From a checkpoint of a small multi-label image tagger.
Model: 7.47M parameters, num experts 4, layers 10.
Data: trained on procedural textures in two colours, tilted and lit, 195000 training examples, 6.2 epochs.
Rows from block 2 of a small multi-label image tagger, named by matrix and row number. Rows with one number within an expert belong to one neuron, the router's apart. Each number is 128 + 32 x the weight over its row's rms, rounded and kept within 0 to 255. All counts start at 0. Numbers have three digits each. After the name is the row's rms in percent of the matrix's.
Before each expert's rows are labels from the 100 images, of 14976, where the router gives the expert most weight on average: "responds to" is what is common among them; "patch colour" is the nearest of a few named colours to the mean colour under the peak. Only what is clearly more common there than usual is listed. The data: procedural textures in two colours, tilted and lit.
# router: slot weights (model.blocks.2.mlp.router.weight, 8x192, trained with AdamW), inputs 39-77
# up: expert up (model.blocks.2.mlp.up, 4x384x192), inputs 39-77
# down: expert down (model.blocks.2.mlp.down, 4x192x384, transposed), outputs 39-77

# expert 2
responds to: coarse scale; yellow; ground colour: yellow; pattern colour: brown
patch colour: yellow
router.4 105:136139202113178138191126184175151162227111063139116126147153078178086159135090084050089120095181102119142142109095148
router.5 107:130084123205094164122142168199202092147128146096213146129092093145127132173080139134068138182168135152142173182121157
up.0 099:135080094115105156127176135151166134120091117131136101162122120162157113135086174181117140079053116119081135162095173
down.0 127:149162103092086121112151117164128083126099165134154113087160148156132116092146112170212071149067079136131113132115152
up.1 091:145158078089122072150108071153137206164134180151183175110131099102124179145146139143062184111120158111171144098138080
down.1 101:117133131152125172090127162100136077123089164147075079110127133148184079102169089078188069119146113108131115110125122
up.2 097:127117128161144211114115097188093148106137156134084094146106078141099136142142121138123150088094075102160146104138162
down.2 096:120145081127103019200083160105160131154144079104163152142132154095124154136145115090145163099179123124093103141126109
up.3 108:154046094117113096102118156146161137124141128143067116080121103122117070154106148086148124142154107111145160134111116
down.3 127:157177130095112154129113113127123181128133124054123069127176082092161147106069073156135062137097061152099081173080179
up.4 104:143134129166107132049107108135097149120090064076140150103073129081122134165175124106136173162138113107150113121175128
down.4 106:095101140124166104123166109056035163142119128126123137089096111128142126041117135120106159116146125145114204160138155
up.5 105:163087168102172099123096071148161102087162132113182079095156115106183138146106172142112107122208142128107177133081071
down.5 072:115185150116165134143153109168130120113121088159066109104108061149145133083131090096118089160182111154090134119080051
up.6 095:131101096202112211095174128133152159165117060081107187168149184099078195116121124133075116142122124174106143124154114
down.6 089:154129119143122160040128114129165134087194186189156106085130082160108114159140123124141144158101081143138113106107152
up.7 108:154111099090146124129116061138115124158180121137089172145157144062115161119118157098100131092161096071202070153158053
down.7 081:118167149129108255129083160055063122120158109080157112146103107157105076081156126156050150199098131164071149124123124
up.8 103:086131092128129137127109121128142114108163128152117144125058161143069129105135181173102095120084185107101095121078110
down.8 130:137088132142091171131143095097084130168084132136190115188112123167132097155134078122134099168170109137149168144118103
up.9 106:127158114118113115131147090100151117105113172116102121113103187084082109142115163187127193125145145100165127173127138
down.9 099:173098127134206176109149118160153134066062111161160104131117092123123076161145114128104084179143136126094141106059131
up.10 102:152160167181154149145104109144175057132153121114087108148113095162203094094129107134099080125130137172117118047092106
down.10 110:159136075073066165128168143158100182088158166104173168116106112099082117156140135120165116156157138087162103147162188
up.11 087:108105147159123142140157205151111139063103060105129127153135097075119097119141124091119149159080144161140172107198155
down.11 082:094145148100161141130150047126129090175076153141118148031148119134131194076180100163148135072117108122086082187142133
up.12 108:141072169125091155137078068153175156139072140145080126093142151105139125166140121088084134165144128107141089093146201
down.12 100:118156148116140124133188133135134112173174135116128133143092165129077152146120135178163159139160113092069145128072117
up.13 107:107167134116114172127114112120138119140131103146122138121082084128109097147147144086080113110050101146138098116070123
down.13 105:152173089087137157191083137069138148116100094119143153120133128079098085105106108111178179160173100158097117133112108
up.14 097:124110102099126111134084126154092142162073153116149152102141140155139118173138180139161191121100110164121054145105162
down.14 114:145115103168098129104128124092066211154082112208151140080112109109109143056140114160126126147085163149133135095111063
up.15 093:116083179147153141099137122141129099077136108094116135131106112154124141116127120162157100149121120145176065152073129
down.15 100:121147081115111123162074148134151172109167080181202120131115118111103122119123116160100112133140122120134153105120173
up.16 094:175131076155120136110171130117099131162129090158095109114065084130101092110110095070133191131129126062115137191144161
down.16 100:094155154150101142116086143160121138122113130126183117149160177143145163118120151170145129160147102190161140091065115
up.17 106:126092119120196078119177115096183164124090136171165084131170161136148079165111146072084097164163153133086148135132157
down.17 115:112137226129109161131088110155133199134158140133102090162086146074101087133165070109111080223089141130099102121116081
up.18 106:123116137136165155174162179113141150120117140100138115157161179077073184176104123072115098135113136185108132164081091
down.18 100:076152124152129118103098130085133144147111131118099066128136091100138130099172128101146139138176120133135107118107107
up.19 095:149110159085095141084129060110163128165149169158154094131135073153097197120100150112115185117092132141162190109120108
down.19 106:112143106113204112166162152096098123127133143106124177154117125148176073142168105112123119158184104081073095157079155
up.20 094:108110106093174118164204179108108146131109071130094111221126144104176187133113189152139144150057237176110137152111134
down.20 134:108166196130090120077126091071162110080080209136129120154123117139114146135130154136169157160128075068103161121177144
up.21 097:129121129138125208147084182112084096159133144079112172150186080154080228164131171144144138110137128157159135110114102
down.21 096:146152130175137092141144096127157178141138103100126149120172187129177078063091122092091087120145172111094103141096133
up.22 101:128138144162063050114113108108097138100145134118091120111044158115175126124192079127165153158185152111183145131112098
down.22 078:189080101114107115189095112148110121173152143165235129147156127091162135141130115087141106135081122207134142073160146
up.23 098:159113187147109155082130086153126127103159100157063128155153107125124111128097128091087163174146086102143131150152116
down.23 082:095181148088164079148143208083201155175143164094140135042151184092193157123138123138160113122140161141110138097080132
up.24 099:155073105143110128133208163147128100093113109105142114164181101113160165106134089097161090188169115154152102123124057
down.24 059:063130160114137120097190158059135157154095106142144108083140048126125052127084105111111156138068144117120127084080148
up.25 094:105117141091142098176129152130094068170156151127080106132188158142109146115137111142073161188130165164184147052175132
down.25 133:143108080162086138027087131142161173101088122144083154157099135141117120185103147152192138117131170149167118135112080
up.26 097:072181131128106124111104112183093205118182133131073129100077175177161154152125110130182073092116136111133186133167146
down.26 113:101188140176128087123104104102164099122109119140169148153186074134115149138178117146136160141107153121154083071138076
up.27 102:112113159121125190127050172156093109203094142095173114119117075122126084080122113144136114153104140148161131131083136
down.27 087:126128118155208106118169107170160173143183120187126131178177205137069115118142120154091127135193121166114099074105160
up.28 103:144168122065187123146183165100169134167129103044068119148126178186149088101195143118180142164110149059145105116164117
down.28 090:044057174130140148160182153121103156119122138131141156171147043104131147114131106069104144176165144184139149171147099
up.29 100:162114085185086088087128155131131153149125121129122221182122126119130185147097125093157122156147118142175126083099096
down.29 123:104153157145202131132119071106094135095150131151165115072156139137171127104146149132100127172081157127123142150158101
up.30 091:147062156107126073118089148129108141072162175115169115075154091083180086126110153141128140163140140145138126087144075
down.30 060:128144183177095092132070108114149137140160129140168111062103080118135102121113088145121130168057122129098124097105098
up.31 109:130021089150147159198069128154147155095164146135122104125139083079153214162135116108170115095136126097128086100118159
down.31 120:141168169136140164155110157117083098100053124083112129123123156129088076178176115169121142118106100141155130088176208
up.32 100:148182123099120133179147129114088110153153132115086174148128166134139080212097110115101123168174132087123192121129096
down.32 079:132099114168107133108113128124157147099119067155154086133149121177097176117122169113124175058120128129113150148118152
up.33 103:098113150088104082180158085113122122090142124074142147103101171156122144110080155153138067142061114174142153087105121
down.33 086:147106082155145120084087058143120165123108114101165155114133014103164120141176051181099147116137117134109107178151094
up.34 104:089139172097106113130155107145167112149141199123174147194146086172133144092067147067105130117137113109134149140128092
down.34 099:084156074125173168163119136144171091107105124138107151101124185122097065136133128130142106118140157167100122102090120
up.35 094:095173114142140139058123071103126064157119124126121177119104133148153087118151119185095112115117163115135124104075087
down.35 106:148108125116145095138114127140065176125109116125132105185148135138092179117085085138130133114153118152139162173164147
up.36 093:112155128134130089129133120141170113090061153131049161091132098188105129144147121075144102117129179080170145082212085
down.36 078:179111142121125149076075138073111110133115129054150169099140180164139094138176080128147187141088094135095133148072074
up.37 097:096115137090149124140111119080110109151096160067136158124134124119108127147147164137082181114183174132148135122085165
down.37 102:187147092091142110102124076152158128146143120175161064109115188113113159182106074096133154136101114133125178094170169
up.38 094:098128111066178079158140056134101110151121169108181169112103093140150127139074159133130147168144122117103082137141123
down.38 100:150138122173080143108153175087156133128186098107087076124118099104115139143141083126142119099095137129187150133141172
up.39 090:146152156102136163103098128118065129134151126120174131143113084118122097115123138163127191127146113066170155134120120
down.39 117:106101102136157136134169109071184150145128101083116121154159185124145174143136142096136090066105115150127102147111128
up.40 100:142141163154110119108132090156170149121107211106154134086081107092168094082157133129111160109147150109090099146131165
down.40 098:147085082115162160174127159111082103149142115113087103172201152153153116115095090155158119120114108118134153121112101
up.41 101:114160146151152080185144157092166108150101124116088123146091093098156067111176099119121135114179151160135179129122138
down.41 105:121127122133117149179101117123120155104152104098149185096091144085105144135128182129142126107103149116097103078157151
up.42 095:160085111145149115106124162070075132114181118140119091178150127096128106107166159155170132153158101119195098126161097
down.42 091:067085217133141140066107111107143110148091152148118117164197113173083107076121126093106117143167181143129136103118134
up.43 097:136210089114133141127031114116132100090134091122146132165136105104115196128110158185105115162102150133145138119144211
down.43 107:073100170155107109130187111112147156126163152183070159126167083207179048131147122124121134149113172119082137136151085
up.44 097:158101141163036212146108095161078090163144110112067154125146142131139142124106176115111170086122075171154124154123160
down.44 100:087198083046191124118097168112154155084169147167189158112160101142154143123092132169151104187113167101128161124115071
up.45 089:105118147159147158169095146170138160168175132096117188134110131169100154085123130095140140129084067168120134183117083
down.45 110:148162170105098158073182137120116179111174143139099135083161135126166139152102182091084131103086121148085101117172156
up.46 108:153145108090128105123143229106132141123101130044162132148113223157100092149169171197124109124081181099129104126125080
down.46 129:116121206190110141149140147132112138101100116158078155193134099150130057088115132090130106146158149161119126151148151

# expert 3
responds to: purple; white; ground colour: purple; plaid
patch colour: purple
router.6 087:150081121134155166179125167127133087127190203101138080179089117061090108099065118108081083129107096155125115092165156
router.7 099:081153084148084117138081151137099075113069167145151151120135138095178100139156218145147090143115153122140141120143108
up.0 100:163114193126106158091144166098117166123091119078138145181134139087156172155124142143132116147129113080162090097083127
down.0 057:119081147163135118069124102165123107092079098075091133138083139131194140150186176134121140194114109154128153175096157
up.1 103:155173158063126189142146138113100140101140113104163070120117117164135153129142085132161109109167085146184107134079100
down.1 089:114105102211154128124142113150133122124092083144107114152139163096123095118099130109110185140120135127100134103162153
up.2 099:161198154095090120080154123118114183158112159104120120132144129162067100175166122114123146129089089160106071121134143
down.2 074:149042129122168127128205094215090117164161105151123099116132183152176126116151124095172102128131137118152123094127111
up.3 089:144146121102144159200190156194074110155127091140108173094120137059147170124173130147173148105099093148153136138137093
down.3 099:156133192157099155107118141073132143113102168151126130173140139167094070095046127141091178156145165105099094134113154
up.4 098:134115085122126129155103129118145154156132132145151115136084186181183142155100175176132192117149128155169095139079156
down.4 092:177107198140136128115146117099138151126105066109102091117126117100124110126109100058131063137034128190129124138190111
up.5 109:157089127147100149149157153087126142101169107121098101101110123104126140142145140110175130108159111078063169116135156
down.5 112:096134082139177138167046112112108095120094126181159122092101169142105169141158128107110132099088110170146139165106108
up.6 103:145135127201102202128078130092163147154113100145098118124140125191154116129102117082121119117100114097168154094090103
down.6 104:077100156161154119123169085192116140148147117114161170138135207080090125137126078166094131111108084155098105154117129
up.7 096:128080078125094140136151159154184085092093125112128084081164154094147165188156090132083121114054125149073139151180146
down.7 106:160155157136024096131098066175102159145131146075121176077185137135156134140083082132133152140124155118132123116130077
up.8 096:139083084120121166089077155089100102122168175146174140101098131118120117085145153078149112154115088117101125097156113
down.8 101:190118143105123080125137090097111133133126186110059061168089163136133140117188114148078133110133150082136101120143166
up.9 091:135166140193175139156125111123149107157111118104123136108132122092132148054100145110127122186139133129129127152090145
down.9 085:128086152102156170117150138100120158112206165067167093156052143159160153197152086144146140127153126112115131128187095
up.10 101:114112133121080111083117170126109091136081119109130140103130117143055149137115128170126193145132100090096124154163136
down.10 110:138115101171109108179152119093085174136070117128139096127153070160167131116160095122118099164100195132156119155122053
up.11 100:125081094129133124169097061096139174174170146139156174159101127164107137147143083132067092136153179100119132158134100
down.11 090:114195138099062101122099187154078137106097144102121118103139166123087134139150139126116168151159067137097158100116123
up.12 098:143075161184156150128116113110138116164098116152146123138138119162183078145135107045104126159129164139210172129121115
down.12 085:045163093131090156075161094135123083158145093124163148124161139170167138143110136156132112155130096117105133154096169
up.13 103:138091108136140201121161180138115154133074083126115124117107157183093150101121107149150158124136072144139139127200107
down.13 118:103117186080105083159152113119155121124161122151154148112140152114184098138142153110116079166139206121156089210057159
up.14 095:137168179088142074153114078220138070140134109163183102139103140109169139070163165147105146137201109080138128164090153
down.14 106:124087129146112166094091121128108148108113161110105158115159135172142088177138113163136143110121202138100156101141060
up.15 091:105126166171071153147126137133146095114158096111119159112071148174070169164063116210148106070103165157100115098072096
down.15 087:152154098075172150149132160059164136128124128084163114107144143093133109139174122154201144193128097152130106100129194
up.16 104:130175099172112188053210186129077131110111090155119139092110086102148129134117105128133147119155146099118146104079082
down.16 096:115147147134143131133093187114152129166163141096171127175130167132073169106176197165101106076104069183109091142199125
up.17 096:112160144125164157097140140194157125156175118150127154150152131104197123070130086119107106169130187145175138118137113
down.17 093:101087114102143127162117143125171122049132166083119121065124165147099119153128144129170139097173143108126120065124091
up.18 105:085125128114163145033183142136082106141125139145153163082140081154088134099122179148122128097110118151189091177078104
down.18 100:121130084103093105156111123111138116064149153169190106170043149097138128147120124125143109159078143141126136153196097
up.19 091:153086111147150137140027098144164178174119116088148179126093130134131113068133136125083120119077101098183092193100106
down.19 104:135185164120151171117163172130177127141127083161110088134091050083096117139089098150205127129193110114075087061197130
up.20 105:142144161074110120126078169090159076088123086090099111109137092104083077137208153177090178130145118123105139137176131
down.20 115:087095170157112163104162061139128148105086184131136105114081169136132152087143042142162114153108144152145142136110134
up.21 095:171174111118132150160129061075170132142126170145173162132157129108132100190110075135117081153174122125133189103118104
down.21 112:092155172084137126133096131153086195135150134101130148126116081114084177096122159126101125135140140144127117145184194
up.22 100:106115155118055132124136078083146152102115142125111117088140149159166177144114060146148109131051074133123139157200134
down.22 138:060183070101173142097128093145098082151144107089170147124209132101122145140173159119146148092181147099183159124051134
up.23 096:157071144107078081164104154094111127100121144140107095139132148120156088139076187150096116131064113115082141126167163
down.23 092:105136140131101101107138126150206151133121114134165151170125112113079183114169046117176110095139163092140073142126114
up.24 091:105168184087186129102118121104159106149097069148152113129044146106126166115149132129107126151111173108147059183160095
down.24 102:148104151134097061168091178184136134116150153087118134075197111189133079149108141130135152177130130171110171128108086
up.25 092:123138143109176084162168172111070109193134116135137102110107152123185030145103142071108139113120117101138075171113148
down.25 071:109117127096187125168160078104159145065134091132106102194159077159093135098114080183172148125122121071136108133090104
up.26 090:093078058173126105115219156105081160128105100153121138136168117050090150109068128169102092149150129089125122135046169
down.26 046:084132086138106125102144121100105160104136147122119105182132108089107198132118191149094147196125076114152172100070128
up.27 095:117153151188061104162082098130101111169091141121171064164085172134087090128109162106160050127189113154164085114069157
down.27 100:108154135093210150146143149150161172123132080050149101086110127175140077131094083144154106153137122161116087208159126
up.28 100:120101173125144078092125148143080116133151082144093183088086113062090128132137098117148126146139127122081177178125057
down.28 085:189181119125124152197083121094199184131158136065160109134189174162148139106155153151127105120160148120155115125124159
up.29 107:094097125127116133154102170099119153129110124172125169111125166133108155145157108147110172098070177147148135112183146
down.29 102:135120128127161148117094045163137142133137141114143148146130181173083119130119130102083068093171129141085136127100091
up.30 090:159160129087134125138072106148067089173094082201144182133112101065149157096093106112098094120116091120159163121194095
down.30 099:083065180141130109154176177111147187122103126113158096140205180187127107161101127140126163184130186120092085119067113
up.31 098:101150183113142082091169150184133082090097107145158131132157105165083122140159116190112094125165093098130108138097180
down.31 109:174101071152107123113131111115135174187163144149109125147080134096135102125094117095113137143121160121070081115107146
up.32 099:136124128134135105103128131083140162138072069192113052111147136102131110108156124162099115124110159088066132141155156
down.32 103:084132146169142136118124154138154111093145145111140118138117112153083192111121170094157089090107104144144142150141104
up.33 105:116141121164142098102084154202129019176118147133134113096145146127087081146193101082147124143132121105134142153100154
down.33 121:160100127092155136124169075103079191200141101195080139154132121156103158123095153145161100111138131125075107119153121
up.34 104:162170130157150125140139095143127108131143086123162149144123095176120129136147145104108128083118132196190133099128120
down.34 106:172119113150115102073121113133160102135166172137167097074148121123160152161169095118154108099096142105087121206143116
up.35 089:141194130149115141084082112091085153135138125092149146137105132146166108132118143092099098114165113103135116137117133
down.35 099:124129143164103109182146143128155139092083100183140120108134124131088150150132135160125154116111107128145163130151097
up.36 106:147152092134147114138128165142194110100140142159104147174110140137134099194185133100113167131111128101176099121084075
down.36 077:078146187106139112103146128203101143136194084137132165123168133147140135055083106061124115124145115126158161082080159
up.37 103:125068065161073139123137069145132096090193093156151121153122140129125105094101231129171094123085143133103142087194109
down.37 080:195160153122214146125119173114174155132093167114029104137104160173116142169124033138113102145108108142106099159132160
up.38 094:139178157076067127095126169064157120152153116081081149146141161097125130123131072112161121125117129119158122200127118
down.38 097:144114110165133114145089111174147141113075067128094119146160124153171128087143125156070155140142122141118133054134163
up.39 104:147072110174051126120173140059165136137138163138097135133152188175165143196122168116135103094122155110132119079121206
down.39 102:097117194100093139117134110156136132109092087149134060107161165198089124163130123099166086181115156097105121150127119
up.40 114:105168087082125123146124170129107186143097163185149139132187110127137140141146103140152155105155062100072130043111084
down.40 110:143102137130111140124125052108173113195077071086152144133054155164127172107096160131101133096100111145177114157149123
up.41 105:122095078186110129111080135123155123136104139108104104165149205149156145144125134152149123158142113130166139114134160
down.41 069:109075137176154147093111139134104158102142063129083130078160172130153176075122139152129121134081102093166090122108126
up.42 105:103139079111118120112111148160096133218099124126107141141155143111057098180125120134129170154129112147156156156096181
down.42 127:177149134135119105116124123148180124106082144120108077115135137141123145155092158120132081066145197083108138158125033
up.43 103:071139096111102109134113127112157114111165113170103116077152103168188119164160146114116105141120139138149163102145156
down.43 114:102081127025145147140170140147135177131067124051177120099138129070082123123100130159120105110145106103217116162119109
up.44 115:114146142113149103128148148174171073120115090076144149133166142150183106148088147144113163144132080104146171106133165
down.44 102:125133130113162152156104138108156127182148166157160087117126050086120132138137126098142114132147113104110162158070105
up.45 097:133138117192171087093172072113140079105097135227121133185134138144115110121119143123072129163096149087136096133077165
down.45 106:085128105092087119178131136122120186105115109044131158130088128133105156123161100121176169017144149120117127112142080
up.46 098:174123105136104159136138111151166160183161158120130101093170136113140079137085152159116106127121146162067145137172031
down.46 069:104122073168110117113173089109180140129062117120105140092117189075129085151091204118153201121125100084124148119097098

# expert 0
responds to: brown; ground colour: brown
patch colour: brown
router.0 125:134162171077144130137090085126070166123151153135140089127132146071141108081145146125129133093097127110137068091184159
router.1 097:107089074134108121116163157157102149058128129059146076165096091141177118175091172126145089106156168192125172125084161
up.0 102:094151168100128136112059158132161096133181114142121156122169146121162190130132151124115156056152090048135170124114135
down.0 054:181088152131086087134116150102172110136175129160140165120197033125097146113182124119132166179126087092128148158132123
up.1 114:167111153121161122142109094114114108168192107102110145119149082135085143162132093028145126137173160108132190112121104
down.1 155:137150064083132130138072177112133129076106171098138125128139128163093097173104063136116126113086148137127091156098161
up.2 102:116147171094153104186124163152088126140129102171166143174075076176085169091138131099157154047105090154130145134190164
down.2 093:173186188105104107066095112127155088137172148088112081139145138133126124071135129161078122149145140107109093084114130
up.3 100:118181086126054109131127093137128108128150092085116115140117171174124223132121140127119135163152144121116170129173093
down.3 090:176125146136155152096161116165099105122111166106123108185148110110083098095104139120109090097111130131093095112096179
up.4 099:143139111117173145154101088114143047155095087146117130151157177171095063137139103151099123152162104140142156106149160
down.4 081:204082118097168126146142157119130120138078134159152095117090037113159111115129128131164138164058138153149067193114086
up.5 102:128150150102155121103126095141132052128053136174095093173147178130101136134170108155150070119170152149118142172126089
down.5 107:135171161104077091153113156132193158117198137130134115085127109113180116111100139114125108052119094094115152154129156
up.6 096:079161135161139133114111171155123116175097130095161157139099127079150128182136184158121146095117123084116133129073161
down.6 116:128134076108092102158117122116100199117097154133113131078113135110137080096141066115098113147136125146165138105200122
up.7 102:189159133166086118108130088155158118152080062087176145109132127083146130176124098163103106182105110114193087081131142
down.7 115:108141153150158203163109130087161164089185162122139109115075142096122166085120123148133146190144153147095130114146101
up.8 094:129140159151119199083200169153097130154130107157156117148135125180108202079138179161091096092160056119191120136141097
down.8 108:167132136137191147170156124157132135114142135074124104085146136122118118178099133090125124119063171143078060163084135
up.9 114:149074094154121136163104156109065144141117107155137172072158083103146138166154136118116033155152133088175124117151132
down.9 122:115121135149161125101101120126120101147141168139141090174097192118116054085098124118179155116130131147081083117056140
up.10 092:154124143167101201119200082126134124087167098085142103164153070122088108107161132142112133142120104147127152119080068
down.10 058:191136152132079149153134051140151167049101130102122166094208134141097110106118174157129107122071143127075119154144124
up.11 091:161172125154097138175135078112147105090137139162156088106120077094081144111184159132093102086135130150119092141118081
down.11 111:106183093121158132117157144101097124130060140131105209113116132147120078163130096086062185196111118110103156106116104
up.12 088:121128102133122139111172136076075132113095154123086146101121099197144126120134116103151145101140178161118164096077178
down.12 127:167123172109095082138121126137155156128187119121111081132171069116115121119130107143099146199097164145072134168144051
up.13 104:180118075123189055118146136143163167098149167141163117089173137089147149126151174107060073149143150153159138136089108
down.13 112:096125130127136180157117098087126135144113081154149102117107185139119127112120087096185147079100160118068127116121098
up.14 099:148140132094102168118111183167102159080176149077127119124133150128152150103103145174123112142107126131089120205152158
down.14 094:117126103043154072109176100130100134102104119084092182096123132238137125170122099112123148117177095083148142125130124
up.15 102:113126090132149116106125168177128132127127137122142150117126104158156164022131117067118075140109053100143117104131164
down.15 118:151169177099115121118120070102164185105135132112090119189136112160122081164115128125108183119084151116130183158151121
up.16 099:123157166117084113168134145074163109095089119120114122139133204106130166123062146129142178144134153189170134168150151
down.16 080:127118109155135193115176123157137153157083122107134132112163059061136115119092052077140150173107126162078111122088148
up.17 109:134100156095167129106119177117078136161100154136166138167109091070173083123147143133151136137141105147100175158176086
down.17 125:140157158157076144140040142092150148090136168163134095164205177118096101087094170126160130135097149165142125146100119
up.18 108:162193113114075069163079140170134119144106145193109166126153152155121132106092105124128217131096141072148153173094168
down.18 112:127097131104116100103184087147123177102186114119093130128113222085138123154172096130170072114178091094144103084149105
up.19 100:152101143170124124022128139096140115107071091158140095119118144139121113130163073065091142116220165165161134139117134
down.19 100:080129150137156185086153149202126149124145088123142159146180096109126137113160162162172129102064120131161072139134098
up.20 099:086134101089164143119180113159144140120170133155176132133141145110124149168116218162123170089092082082176106114098110
down.20 072:177071126128173132126203141147134123125133043109118110134140092162133141187130121119197120114100155147061031125088122
up.21 095:142091137165100166077116096136112100133118159082150126140136097131198104120141114079126095157054103127166181159118109
down.21 097:074143168148191086178188160118142101067133116078128147151148165125132189137166131130095184175119162151121108106098099
up.22 110:116091113171131176133134127108105098136129076122124072182141139161122182151121178088146117103174154143142127119138154
down.22 084:180108125152138114119097170096124196170151122097099132156118113154175130116134148107107135176136162148127086149123039
up.23 098:136145130137102137163103129116125143104160122136147133162161067089037148178167093157127114103203094127113111118130130
down.23 115:110150095181181137086126129118173133175138143098086178086077190115196123119045142110160144125128100117157132096140140
up.24 100:178105162173135095129122160079149162142095166118077168174111116182111082073079189131105134162125080188159116128171058
down.24 086:128183127170115144133136144141167153169054090118095132081106100055158153096154138158129130106178167107052145125115214
up.25 093:103149123142189129121144116107169089135117160145122118146153115144082139129140127135126100055101161150047119138107137
down.25 072:176113161126114113135121206182133158091156177112103170147134141159177077149197147179113098117118118112147145137145070
up.26 110:136112104095119092131154109076080100119109121141121139129146097110123147155141160093072132204194053152149101148102161
down.26 106:166182141156140118109137149157205204151141156087150060139134177151105091067126097099146117094090173175140120065160105
up.27 096:198109146124120145177136094104196150135147101145139084133086125082181098083101094144135059138103101119160147092079092
down.27 091:131165175175110143184087152160078121147117149127147139111146126148143141173078111115112186079156112069114107113167136
up.28 110:127109093130165105090193080139144201111124131103183084082060117112111181183082142144163166128135124103108108094095175
down.28 078:056115160153087136157090167144155097054155125196132126123145078152136097074124055080125139144104137150118134140224161
up.29 110:097146088115111160111138131125165138096091110138165124142097130147193062108137142096116159129103172144142149153178129
down.29 076:122146153147087142137141184117140110121133105145109175154187199040138124098146148136136160102154138113060159141090069
up.30 102:144099113142123111094146156082121113124091167117146147098097155200102141175109144120102158159096099109108170150164115
down.30 127:160127103124077128131183096167106126073120141142105149151118118125166094083180092132165100111182157154170122112097116
up.31 090:154160120161094124130137108163164174115175116068152070090115159155152165138128135130146093170168094172115124065065113
down.31 087:056126145089044115118100167099092087085040143116120160114070091133129085135118099159137142048122121113144163154171058
up.32 104:071152135170143121058092114193124158115157120127124118050176150137122139134151127172180160128132170075086165136064086
down.32 105:166088102092176137151157178103111104164133165130188141150151162150140033109149129157164101083098115179114120091118122
up.33 098:117104117116135129108132119145074106168114142179102147089079143126145120173083076106178141147170122083100151086170163
down.33 101:120163072197134129118110106123151142107134145151147099179235126137056112089158122170080084099171142178158121146118104
up.34 086:116164150146094108153093099109122167113136079096133125165147171123186146084136122162168148185120156140143143093082126
down.34 043:204152174148139111145093063092153116130109096142100170173113066142161102123081081140101104133086160103071136096095123
up.35 097:117183134125122140154120118150100083173082164115115111081177120105097114173115153104121120125138127129068093115156148
down.35 110:133117088143087157139082149108118172104093127125123103105093149120109146134160109103192162190119113192186150162153087
up.36 083:123188110173121108167137112146089131137129078071140122136181124111183081090107085121146220134080147150187153154143109
down.36 050:171154125170083095173125081117135126150058068095085178152137094133138083133129152130094144106039130100124138147107105
up.37 099:132111135139144217131169149075154050089120132123128167149154170141170117102114108115152156139131127137220125132139137
down.37 096:130148122096163105114145055182124149208153121164098137130112126087124141153134180158101117125104161165074125116115192
up.38 083:130120150115114145151145083086125115137137124105165091107173093162133107158126140149161145203123149178097108078105095
down.38 048:127146146135073142134197100119108139172153143079064166155191088129146114128160115146106146150066142102120167081055059
up.39 105:171128127080189080112057130165091090139140066156164100111117102075128130115112137157127111106130114114184184102189118
down.39 146:169144152152130141101078142075130120068139181139154085152159128172124141114143087099182063105125090211096119157117129
up.40 092:136108090181118171158162089140160145099093104170114136172113169086092154143144110151119124143145130117038086076106148
down.40 100:135136105130119068127052148113118154119172156079110135081128158092183097090088165125120087133151101131226141229145119
up.41 091:185213122129143144112146116099185113102102101154146128164128092093068129135139111096093065146102074167108103115084144
down.41 103:109057119151098147113113116107069120130122183086106172086062148107174158127108112115121141210132067108184150171153120
up.42 111:205110094178074125131095150169125126149122151167119136081163143147144161171115119160102179090126110114175156133119123
down.42 115:115099130091092154112155146118115101156178120142209093139056136200120129142163160077174092071088116120128121119136091
up.43 097:112104128122118046083137071103146151100129105153122131139144148163147168155112161111042118113193081179129162074112118
down.43 117:094157200149102155187148193125113124114129156104146189143143104131136138091157145053113108152109155135115118116147109
up.44 102:137142158194102141116181079158126136052148111074150135192110114141045079127122148112109137087123135178110071135098068
down.44 101:107174130125111126146109217110099075205130121198071109089148139114165179105192100109103151187133115115135097133121210
up.45 097:179184140077179147075105145144147147122109150151066164218078129079155123144158123126148205092122098151106190165128156
down.45 092:184121175147132115073067156150166179182136070086147121183135181112179062119097074183131161186115180090086176175088052
up.46 099:133131124157114172103131085159139101145147148149125116186166133110130124105107158120141105188124111166158074090109103
down.46 079:123122127065100126135075152133134151127114134088124137076054109145121127131125141097024186158190145098092171159111136